config = dict(
    model='sound classifier',
    dataset='single English command words and digits, spoken by a formant synthesiser in many voices',
    train_examples=78125,
    gain_aug_db=6,
    n_mels=64,
    hop_length=160,
    input='log_mel',
    spec_augment=False,
    win_length=400,
    targets=['intonation'],
    num_classes=4,
    arch='tc_resnet',
    norm='batchnorm',
    hidden_act='silu',
    channel_attention='eca',
    drop_path=0.05,
    depths=[3, 6, 6],
    kernel_size=5,
    stem='single',
    widths=[128, 160, 192],
    mixing='cutmix',
    label_smoothing=0.2,
    loss='cross_entropy',
    init='torch_default',
    residual_init='scaled_by_depth',
    optimizer='muon',
    muon_scale='match_rms_adamw',
    learning_rate=0.0019,
    momentum=0.98,
    nesterov=True,
    orthogonalizer='newton_schulz_5',
    adamw_lr_other_params=0.00076,
    gradient_centralization=True,
    max_steps=15600,
    batch_size=256,
    epochs=51.1,
    lr_schedule='cosine',
    final_lr_fraction=0,
    warmup_steps=460,
    weight_decay=0.04,
    adamw_weight_decay_other_params=0.01,
)
Rows from block 12 of a small sound classifier, named by matrix and row number. Rows with one number belong to one channel. Each number is 128 + 32 x the weight over its row's rms, rounded and kept within 0 to 255. All counts start at 0. Numbers have three digits each. After the name is the row's rms in percent of the matrix's.
After each channel's rows are labels from the 100 clips, of 14848, where the channel reaches its highest value: "lies over" is the class under the peak; "top examples" is what is common among them. Only what is clearly more common there than usual is listed. The data: single English command words and digits, spoken by a formant synthesiser in many voices.
# convs0: first width-5 conv (model.blocks.12.convs.0.weight, 192x192x5, each kernel summed), inputs 96-191
# convs1: second width-5 conv (model.blocks.12.convs.1.weight, 192x192x5, transposed, each kernel summed), outputs 96-191

convs0.108 097:178115081164114187169060194132109127116119110121137136099122141107175146059166135132160144161129139125173110132102103145146174045168111109139139119078048134162144091088143167138190139149112140178106129168095177153081133055157146113052161161110105170121127095164155106131140075098077140084
convs1.108 098:147132145178160102173148119192171118147131153125132141149135164184168165147157126125186112157151117157140172128143157168211150125167170146167112155195174142153160138215127127156155141139124117125164129098189149197155214176147167121130158170159186117144141146152178159134141166138131201113
lies over: /æ/
top examples: /k/; intonation: rise then fall; /s/; /æ/

convs0.130 100:063079126107156143099037124215141134159110150129128102118142163119137142119110200128139116116119102124189156143162113144118111077153130106136104105156074094090121070141104122142131136205095099206102095176078102112113131153169093152117137114134135127137167138164122145129181149132086123129
convs1.130 101:151125087106128216126077161131128154127143115102114160103118113157160152116152136142111107109082151136087149162114159088147145058214137144094184142200169142165166138151156094144130132035121137060132152161129132153119157146064118174190169157170143173150114108167149117114153123144159157105
lies over: /ɑ/
top examples: intonation: falling; /p/; /ɑ/

convs0.180 091:120139134117147111088112185164125121118196123105139147067162160117160144183145140086164113146163143119114128151098180161115160082178106136128148144108085151108058091108153149078131148174110099091112139095079127151183165142131111116098094134104119149139155146124100137128110093108082111142
convs1.180 101:131119095147137153143074115077143118088117120120132184169135115157099150098103090143137173092084146184123115127138123108142141098136118162162091142176160069188198114185164135158149146187132169154146139133122122154131103156127178120128161115173120122150104136145174178132124145174164159119
lies over: /ɔɪ/
top examples: /t/; /p/; /ɔɪ/; word: point

convs0.177 108:158135152124143113155110135139091140179127138070102102147167123082157147155136121125213133158116124155147122143144135121095152101157156136142120128162081114136149136097138123105095125175117129094094122147079100141132117201207163145084137166103204133164133149104063121122143155091171070112
convs1.177 098:121119156164129144140122139073155173118133130106159140135169049163122121125167143079154151111060066120120094159124138113099153181187159131140089115081193124133121134200118195106201144102090099170150144125081161122120116082124094126129137094144093158137123140137151100134106148121141120139
lies over: /aɪ/
top examples: intonation: falling; /n/; /eɪ/; word: timer

convs0.73 116:106093154185129102155104112097118202146157113100183130130203102129152164135124121092134125132154103132151113157072122142155140141145079184129136204041088114136122166161145149142146133142107125158133041055085124170115167151146121153136107137166171078140103144152160135108130115085111141111
convs1.73 114:147128097086132150067094087069132153082078108121130042110136063101105123136138118122144089161176118101172127097170119116109105120102124121057125149083141116105144126162153118066123092152144139160098121168148145095198135139083122115164089155097075119094143045115223098060132116125171098121
lies over: /ɛ/
top examples: intonation: falling; reverberation

convs0.175 115:135128133157224068167111152115088129131153169017125171172106154158168148120144153062137096122132196159146147113100099135146139111119095117147131143152106138166186156082134112140133125144070120196110147138083141143136154084111162142097137122158155191141149146143161120077125116143080160108
convs1.175 105:120139110098142058113132177187144151079162136136144134124173156141107073078151090081112118150096107110195129142186182133120084108142176156182136147158153093119096100130109113131086102133180076172140153144072144067126148168108115105137109158115117175151124129112122143120167127145135143146
lies over: /ɔ/; /ɑ/
top examples: intonation: rise then fall; /ɔ/; word: on

convs0.168 094:139099174204131164172118133157156147130207164158176154046093199062155127139095106145157136135178154166104155122160082092121108107143064158076118124061123163133108110121145155117102155136216109082141134104114107149158118110081145153035152144097133099141159135145149122100134145122062110142
convs1.168 097:126098148122180122127181140117102174162056089113095156144130143117151144146152174125111089101122141066141149110136120127166137133151107073115169119190077131105193081184104164150150052184077131181086143120100093176111129113068142121140122123111081136154130155172083170090108111095115138107
lies over: /u/
top examples: intonation: rise then fall; /u/; word: two

convs0.136 098:168148128179121123118087100139112055106148102104120125175166158117118153111109072064154076149092130192063177201122157099175137145147100111182155171140100161077185114126138114142130132142119137117142152146122137133118151109137059070112143164124101112137159171044067136139147109111107135113
convs1.136 090:150078162119112108107189142182106136108141177137071120136091068087103154170118138193069138107132094177157117093121047177135125077124158126153117101112147109129096072193058068157129178136126125075163148110181138062157088130085105138149095099124167121096143079153122079052132170211125179087
lies over: /p/
top examples: intonation: flat; /p/; /ʌ/; /ɔ/

convs0.148 102:089134146144085117105114142126114119113158160029134201124135141126127118137088092073113097160125141183171112154167138154129206119163117164119148167072102112115172151089120129161200095182196169156154095151171071149064139161168128081153127123123111092100145148153102148163123132115084124119
convs1.148 101:149136100148191159150135072200138109107162159152183149158122098153154144157144132140134118121123092153129091123118115147085112104126121114119145098144148107117108105164125154130204154110109103100119123103158143095171168086099123124090118096109147071140141088128139088104113121157206129173
lies over: /ɛ/
top examples: intonation: falling; /s/; /ə/

convs0.142 080:113110086140089122166234198130128143147095108195142099155091124143137107208160146181144136164125130136097137087152124143166115063130125133093156145050067131127127118109122135105166129120113130167151178106155119117129167083170117170122126118090124120125154146100124130111160083114060131141
convs1.142 080:148191255170114111143127092160185152186141173119135115100189081152105159193106156123201169118138150169152178166115122098132127102109148101149122099152132148171133193146132160140111146139124130172206170133154141173178141090116102098027127118156181129142194112165183138167159102140098122149
lies over: /t/
top examples: rumble; pink noise

convs0.72 119:074124176114167123114107136177164122139108144086145124131146132047113134154122136102164159144122145135131182201143141121110177158152170080132129142148165064137092091048134088154122158149107194052094133144139136126127091191078112111194121090119147149140146145102088143083154117141141089109
convs1.72 126:160108126132086124113122105122076163150153099178133084109109110164119139135146106127121186094102086142097064109092113104054106120105185180106092126095157178115101122209121155086121118102095124135149128112154139129087103092160077125089118102154148110108157121148117116156147204121119152129
lies over: /aɪ/
top examples: intonation: rise then fall; /aɪ/

convs0.156 112:143087160129127115137155127141152136140143183099071090146129149086069162176112109176221193145141129141085146067107128127198151126143157098081149120105125114146167160112148141127175107143126159178147140145192083165138076182132132141122084141113078139121161141136073178060070140120130089132
convs1.156 094:115161124106132098090105118163153131175094123097128158138154173184082094150160126056116129102126179127201092130155108070075136108126155126159123133135120175128041156097138158117138104106121145131076115130091154118106142096123123127112143098154126106191113144021112138153108093053117081128
lies over: /p/
top examples: /p/

convs0.38 084:109152119134168117117082180100144110191144100130117218129136109072152093159098093111168081119176125135133121093132085067132165055156088122120113128151128135124137138121131151114139161166054167140100152107099105151165177127138104119028094114114108095202151179214126126126118155076065110115
convs1.38 101:166164143120160156135159143174110133115190176123122133138122147207067093136105099110139170131156102167179061142117105135136185139099147128164145152103148142177138149164156154161075178162154150165124115184087115135119148119135120109113143149110137142102072173090143171191119106124110095134
lies over: /eɪ/; /ɔɪ/
top examples: /n/; /dʒ/; /tʃ/; word: change

convs0.165 096:137090108163150156135102134149130079133134029166136135107096188080129132151122127158128116124110154075134107142079204132133068120128135116135151140121121092179096152099136166173054149135114093111151152146148129166120126124108186084103157170137157130173141091113138118123145116095076170111
convs1.165 100:156133187175150177173112126128142218153096168148177155091154106120153109111111133136092130137169153184162117170152145121109161173162142170120133102123140148162104162137104157169149146134175171107138129195099101137104173144119121129123141104144109122111099130124105133161159155133176126139
lies over: /æ/
top examples: /n/; /ə/; /k/; /æ/

convs0.57 087:126130108128119191131057133150091140162091089097111117134127159101133111085193125137169103116133097097149129111175110159124120099149148128095098122098101089169149217129115172173074162149152095196147124144164153151141179136098088175088072169096109182099162219145130141136162104101049138112
convs1.57 095:122174119086163136156128112149188127132128152113162193188169146185163171150165162099144101131129119163137133149119130161158094207152122165129128126156132195122159093144106127138134139170140099088159181136148149159086123102145124221096160115161164081131132134161154174136136107106122151158
lies over: /t/
top examples: /s/; /t/; /p/; /ɑ/

convs0.37 095:153010092167151148129127118128173137171092107078106131097112120119125136167137132164138116107157155154086131108146126090094089023139117118198127119181065138172086147138100112155094167135100142148134136123137128125144132105105131057062125163091121124092175193153084174132179149159154106161
convs1.37 103:096048139141118119134179099093141114154064172132179122144123089113160098152130090093090138100160181121134137170110076088106114173047081146130137091088164118050118204116179157106138124102142123086137167112181110181107089135135128191140094101107142062153121105109130124154089128100102096097
lies over: /ɝ/
top examples: intonation: rise then fall; /ɝ/; thin (high-pass)

convs0.95 102:100144183148105177083169101154138124137134144134098126108107118053153128104159159122144121145112154220093130109098136094114139168136113116117106142128131060138141139099123136109134145164076113113160082150186115145172091110165114133161123171134142112138167155183083161113103107199115075160
convs1.95 099:095170143093105171093168151107091125156123095098153099124187131152106121192172171141159163086098054139124066109116137072139143096102149084118109077047101104081120054123140096127109138103098141093121115141145104067081063107115103124076116101141150112105067118070173134108131119096086118146
lies over: /ɑ/
top examples: intonation: flat; /p/; /ɑ/; word: stop

convs0.89 107:124090163065134070104147163111134134112141087149128117120119105155174101150132127082157087173119128140146078151104132149185176110145115123160152116135162117148168112115160121170152088149138137146092100070096194140124192135123112092092124132092129093158154153176112121119188255097136053120
convs1.89 098:109169106175124137101111157130163082152131149082111130168124152080099134149126131121123150121149120140127154098092093159115169137103089129120154137150114081045111158123124138121057162200115087138127112154138082121118100171152142154153166139118137098122097093108117148095041006138106153126
lies over: /ɑ/
top examples: intonation: rising; /s/; /ə/; /ɑ/

convs0.152 100:109030137182132149120099124126105100180169181118151094035119150112117119172130165198159123080173163101114092153190113120099089131119153198112136124151127080086072137108097133162140163154110083108197141136166110137138094105144126125077055147129147108103150153127113172100172140170071122125
convs1.152 108:114116162130137152141164125130122147093082085143105125183121146154120078154128154113133116131102117144128160085083053145135076163182128078097144148105098146121154118178138133118069098118202182161089148132103129109142177140134130162150094145053081115159089110130115110101137084106070129124
lies over: /l/; /ɹ/
top examples: intonation: rise then fall; /oʊ/; /z/; word: close

convs0.67 096:080133127184124097103144187090117126145092068144151114139185141125129160154122145132131139096188118151133087132163171056176161255107101148103229146096159141135148094111119149157188077123171119152124131140123181130105163134124146133081125153187135138142125122133103143112106075089096126123
convs1.67 118:103047118081163120127129159100114158060023147116122148129152130126105140200122121103125164046158168141101142186148120101058153116077104155105147150123114099099122189128196175112113131076140108102127092158119039140164100108087098164130100134099119094109125021110167120130120083180149143156
lies over: /æ/
top examples: /s/; /k/; /ə/; /æ/

convs0.14 093:163042168126166132155052148190096082139129146111120115217150144107100182115109145122146177111117120138121132119131109107140168126176134097164118115140086099120152107102158121199079135117121139123130113130108112163120062071177145106017115146129166119113121121136136120122155072214003158103
convs1.14 105:135160021107084156112107146140196135148157150105093124112135139113156109097194106115099049123160131175079111101137167097132148100119097129154160153169150167158139123124132130123156123100076135102108185077156104123150161193183163136216116218143135114137106180132114139190133127148164099143
lies over: /oʊ/
top examples: intonation: rise then fall; /z/

convs0.82 093:142005152143173135148111075087142140150124115117169186102143182088100142143155102139126117135132125142121135157063145154156115053143130166157111147114078072090147175099142140106134129151142106122115077112142106147091094123126088089179082169094076066114136082139110131116086146117074209131
convs1.82 091:122070124116134064116177188135082106097052175140150165196094118113125127112165100149149165150131173168107123178125109096090092157077132091061135099165112111140113177186167170171129124133147181148097101144108097104155146172114178166118106152118143154126167095107149126109079111127109156107
lies over: /ə/
top examples: /n/; /p/; /ə/

convs0.33 099:121073177061156188142150087156093136128099081129145139087201079134139094175167081114148135132125149174134111135176183104132067137148149138163109185098145067148090122091116146141102142134124163100118099105128141126134111165118085128132145086180150146123140134131118133156136097115198132189
convs1.33 103:104107136146131072094154165113113124124097106153135055102069095120106116177110065101175111131122124120112142123083090127112180153068140109116124091132142135140078111055146124129180110143155185109133174170080126134167174083115135144119105115065053131074181166178077155106112102101101105084
lies over: /oʊ/
top examples: intonation: falling; /ə/; word: open

convs0.125 104:093184168124126142103126129100156102161110196137124119142100148108122095149135156125119143074127148125132134132156135175124218255116132077147185106111221107088138137106071127124137117145157144101181127146158108142130102163085125116054133123102117120145127152089122134108133088157075116138
convs1.125 111:096122126131095082088102144145091097132149141116106100130146092148102101128133170121101152145137213104103120133102144068101131132015121112090138090094126080071137188098154163114117111020151124100190153111088106190075090162154118191161104110124117131135106056130096126130099171155112124180
lies over: /k/
top examples: /n/; /s/; /ə/; /æ/

convs0.151 106:134157119081148119124142148128090167134123109145134151099119151092125145153109145136072132126165143125098055161143109160111105161162145196131101234062129122142124129118125121135161120150172125151151090116107118129086186113111117080118119076150107090105158173092174163111133155132093173172
convs1.151 114:143105170166115148146114129117088163139120135170179087158133121137126127096086128157099080125124155136101111166131162096141092110073132130076127158125176151133174140150089170120146157134102117180147103149168159085169100101162093118148126145137134116158119067072167082041075154157166097092
lies over: /ɛ/
top examples: intonation: falling